From a checkpoint of a small image denoising autoencoder.
Model: encoder arch swin, encoder norm rmsnorm, encoder moe top_k, encoder num experts 64, decoder norm groupnorm, decoder activation silu.
Training: muon at rate 0.0016, 6200 steps.
Rows from block 3 of the decoder of a small image denoising autoencoder, named by matrix and row number. Rows with one number belong to one channel. Each number is 128 + 32 x the weight over its row's rms, rounded and kept within 0 to 255. All counts start at 0. Numbers have three digits each.
After each channel's rows are labels from the 100 images, of 14976, where the channel reaches its highest value: "top examples" is what is common among them; "colour at peak" is the nearest of a few named colours to the mean colour under the peak. Only what is clearly more common there than usual is listed. The data: fractals drawn by 1,000 iterated function systems, in grey.
# convs0: first 3x3 conv (decoder.decb.0.1.convs.0.weight, 128x128x3x3, each kernel summed), inputs 0-63
# convs1: second 3x3 conv (decoder.decb.0.1.convs.1.weight, 128x128x3x3, transposed, each kernel summed), outputs 0-63

convs0.23:139142099141155098149131137135171104170101143143130104127133143131164141124150140067120102104158134091148114196139170113176142116188158116185145102099121188128113121151000130163064155099091096
convs1.23:103095186137091161122160103122091114098206096080095124121128117133102085103132108152130133132104120163113125050122077081122110136069091129069147168137099060156128138134193143073198089134142170
top examples: two maps
colour at peak: grey

convs0.45:076118087197120137099115151133150134121140157087114120118155089100105074126102107114101124122105194165101091136138112103138104129068081113143146111102125069124064107151160166206122255127122113
convs1.45:181076105167134145093110130088148168087191083143141093121142173122114135105147117178125138157035087105137118111142116146104110152170142144198114118157137090098148200147124107094102042139127212
top examples: dark on light; dense
colour at peak: white

convs0.17:141186119118098123134127186148128088070110123142152078109145124191079110129145090107123199153163146078096103160163101087136136095122144211130113079124140110085182124099149126153157122100115103
convs1.17:088011140126151147143122091110127205170120128145083157142104146070165116117078127112090099138091151159102126101091136110086134158153103068144152186171131141164109120146084125101123114130132124
top examples: dark on light; dense
colour at peak: white

convs0.90:126091096167108166121153156078133158140183152185078107109135147074070066108201130118134134141093118192114098107139138089119131098095158150191044123104109110135133160107095200051113182103113137
convs1.90:157185137108195126123093142173127105138099101109150165190138117150201153116061132100116101104116125059114147129119129154171098152140137121089245123189114146122117156134145037184142133113125122
top examples: dark on light; dense
colour at peak: white

convs0.55:162133135119081109080070128137095108074137124124107117075128140117120171138138134139139172127122160057156166122152115094160105151140138100153141144161073196126096157124125107159116137157164148
convs1.55:063128097148161151188190107095147097125133148126143130162142097126144069126165139131127061183144095166095141132117147154115059130127131164127100100087136062151162086165096115084134130089131111
top examples: dense
colour at peak: white; grey

convs0.125:147134080166101172064152143160148070145081105111103070107168144118087105156138109095124158158107152086154159063128133164101193156167137130180148095088112120118141105109158138104137128110152123
convs1.125:154135136083151123151095146130142145151199142076151165183075125124126148136123152109156144179147119195127130197122067092174042157095164121083135114145150169169133181075112113150088114142093086
top examples: dark on light
colour at peak: white; grey

convs0.8:162119190146123110151133128138139158179071102143077110123117107125123096119093129126126119100161123091109075217117173095117124130087137129049166087097138222174092146123163108153137168070153098
convs1.8:119065090127125164108126052096111135072177147099182152059169145149112081147155135116169135187100101164095156056143088123181087144195128090183137121142098097086132156131094146077109073174087142
top examples: dark on light
colour at peak: grey

convs0.22:181168107162127159154109155116146155123122153150161137073144119150096123138142121157105134133120138082096168138046156243113140135112117137120137060168171162167081164100072063072144145144135181
convs1.22:057092155109107056111185147125126169122134144128105111154150129112138097096095121132119135130137135167117101150143092059081115149139128132097128193100139121059159093130131157178139060090123142
top examples: dark on light
colour at peak: white

convs0.21:129123108140121107104148115186162140074122104140147167190141177140099156140121141153129107133132157126109105145096158090116153137201124136209132177095138100153186067178076155133137096160147164
convs1.21:123131104090128096172116100092054102202179138142104123051118099131174099177163140135116120124109160113197117127146133130156153132063124131121160114212121173145086113068143102105153143146085132
top examples: dense
colour at peak: black

convs0.43:142167107104121132139220095107129111107124123057164131123118108100166188106070152141100132141045128113107141114121081119101076128173114140143129072076111033099116091164138045138135130161126174
convs1.43:125097120150120181096000114141110132133133092158087118127149153159087093143193130112128113107177121135128106113160154149125189143085122129099101185169131187131141113115140157083107130135138151
top examples: dense
colour at peak: grey

convs0.66:141108133176116124116107118092124149115129162113126125109147106092153113142105121087110123142138183113088157165138121116131120079135132141108169195067060152131000160070126124149097099056119175
convs1.66:130174089186156131123148118178144105161169093100136083137123151103090131098127139183162138110130066123137079099174134127112141117102105120181135070175157049088170131168116128144149084166130168
top examples: dark on light; dense
colour at peak: white

convs0.47:148137161163062078154144123101033134138141124146106097123083124090124104104097106183141141084122131093138105117167146087128102141102116151165137129132147074122141086128187071182137160123157137
convs1.47:115132050110214152122093166135227113111097164093183117072177096159115141183127136115089135162127110165109142139104089172131130132133145117124130142129109154142152173161095209109133147164116140
top examples: dense
colour at peak: grey

convs0.67:208158111209140168123181114132153131137148109100131171160151129148164115167132132097107104120098183120104168112068127108104134104104153116167077104102134067093194185112119103126113060191164141
convs1.67:044105177132102149093067122154121105136135148103138092095156099153096202094113138132135161143143077120211100140183169149123157160163121141102188153130155159129090090144139164145099186086123166
top examples: dark on light; dense
colour at peak: white

convs0.44:102168112161129132093050131121109113192110125136133094131106146003083204146098139131127109102127133126136097182174166135102115153117155157177123086131171054139169116171112128122100146103100153
convs1.44:147122105093181095126163142119173142112133110112122167097121105211174053104155141158104137155126092143123142120114077146175118070109129131110130188188038176131157143123135137093126098133157137
top examples: dense
colour at peak: black

convs0.40:086158144087122159132103141146111086161152143058149109141120129121142129104173130113139097104069139096171151075141114126140151084133103155113169114110100148066145087171092138146070161129085150
convs1.40:159092102169121095152216143089123161148122128188119181150108122141134141139074117194112115143154151141106098171106095131106065142107146116113124165125102129189112175157153123138174121135147145
top examples: dense
colour at peak: black

convs0.16:138108058087107086100104096125085123096144140128090105079114116109112092128137212148137098121124187167140108138169110135106110114122119109102101077123094141146127137159137135138127100230109154
convs1.16:176172141093142143108125090136119138092192131117151101102109127168088130129116060175119141151129152099100130093098168145079069172087113061116130147139181077125159165118088150097149142136141094
top examples: dense
colour at peak: black

convs0.58:087128098139126101150089128081097113179053080141114147097068130198142112105138139117167079096162094064126140138214108124125118159166120209125140131185136165099162083139166118202146107115128070
convs1.58:168159187047163153136175129175186127084167165141166095133112157063120168144090159111104167109110212143147109140078144160056158085085139080133101154084170113156142136100115143086093182134127115
top examples: sparse; two maps
colour at peak: black

convs0.54:119130100122090091102135150087145085141092124124119135075135122126143127142155167122152142150113154101113166135122100158139123100141127121158139074186143169199032170029184138132106094169163161
convs1.54:168160131145181175149099114124090149099154147134089122146093133133104089119147115180083090082138138114151160137148188107112157133133109138099094136051184108084158047132076100145118151088165095
top examples: dense
colour at peak: black

convs0.69:145097129119126162089119115147100143123136156130105113112131151125135067131122195093142144112090135153102103139064172142127071133114128118102089078092149127114096100150137141069128071228142242
convs1.69:112147087088066079153101118094115123155068122124150126133140088130107110130166102212123093143123118074121173113153139097154193131142133183072200126145133155101106136125128121208144082047122066
top examples: dense
colour at peak: black

convs0.14:156139097188136102103102109151146132110208083150077079168146145127125139137153113107164149107075112122143180187096099109078135124169126104103087182153132056131104107135141116137151065172139106
convs1.14:077105129073141130134196178123126140106063169124209168090134102074115121120107150137143141140141147105193149084179154132189127116073108124146115107108106168127095130066143150094101152128082160
top examples: dark on light
colour at peak: grey

convs0.71:082093124186158125169169121110124148132116122118143117108143170124155174130124155055125179085178150174159154126138114160105099126100142120142114059136177151145106179153143116051148151149154166
convs1.71:142179172119117130131089131148133089099164136154118105151108146155144074157091136207147083117021142107106169092137129120158200135143146170124182181113149075122099107151108137142141123072122116
top examples: dark on light; dense
colour at peak: white

convs0.37:130122070079107122106118121146101171126123109167116162108092104143129127139162106187118140168112168119148148158040171208093138141166133185141144136083098082138189059161124141121113077141137154
convs1.37:122066144152133171114101090110125089160100085132169088120124149127108125123114123112121115057142110086127115112133125108140097152124077112137161122136093183086077174058155073110156129102103108
top examples: dense
colour at peak: black

convs0.103:137147140196107194148148127146133137166159173091172097179140090173121098131152143206110165143198106154100141114156155169094121101148116122133123137145205134068117149113162133085179167127148194
convs1.103:116027115101159101173106143101096094071110139126096184063158181093125189170126150047168129133075156100115130144136122093159051155124135129125136140149124095165156086148069137177104132131169166
top examples: dark on light; dense
colour at peak: white

convs0.48:164086105132140098084140146107084132155104111140081115157098109095160144183160172154126201168153165107089182134121137161156191135229133154130134097121128151115110178171140109131090152159145175
convs1.48:132161111148105151122089120114162100130123125123209156102154149162090073108119144155169070132071086133143140123129119107105091133044117107169107145124099099165150107115130170112154153096130152
top examples: dense
colour at peak: black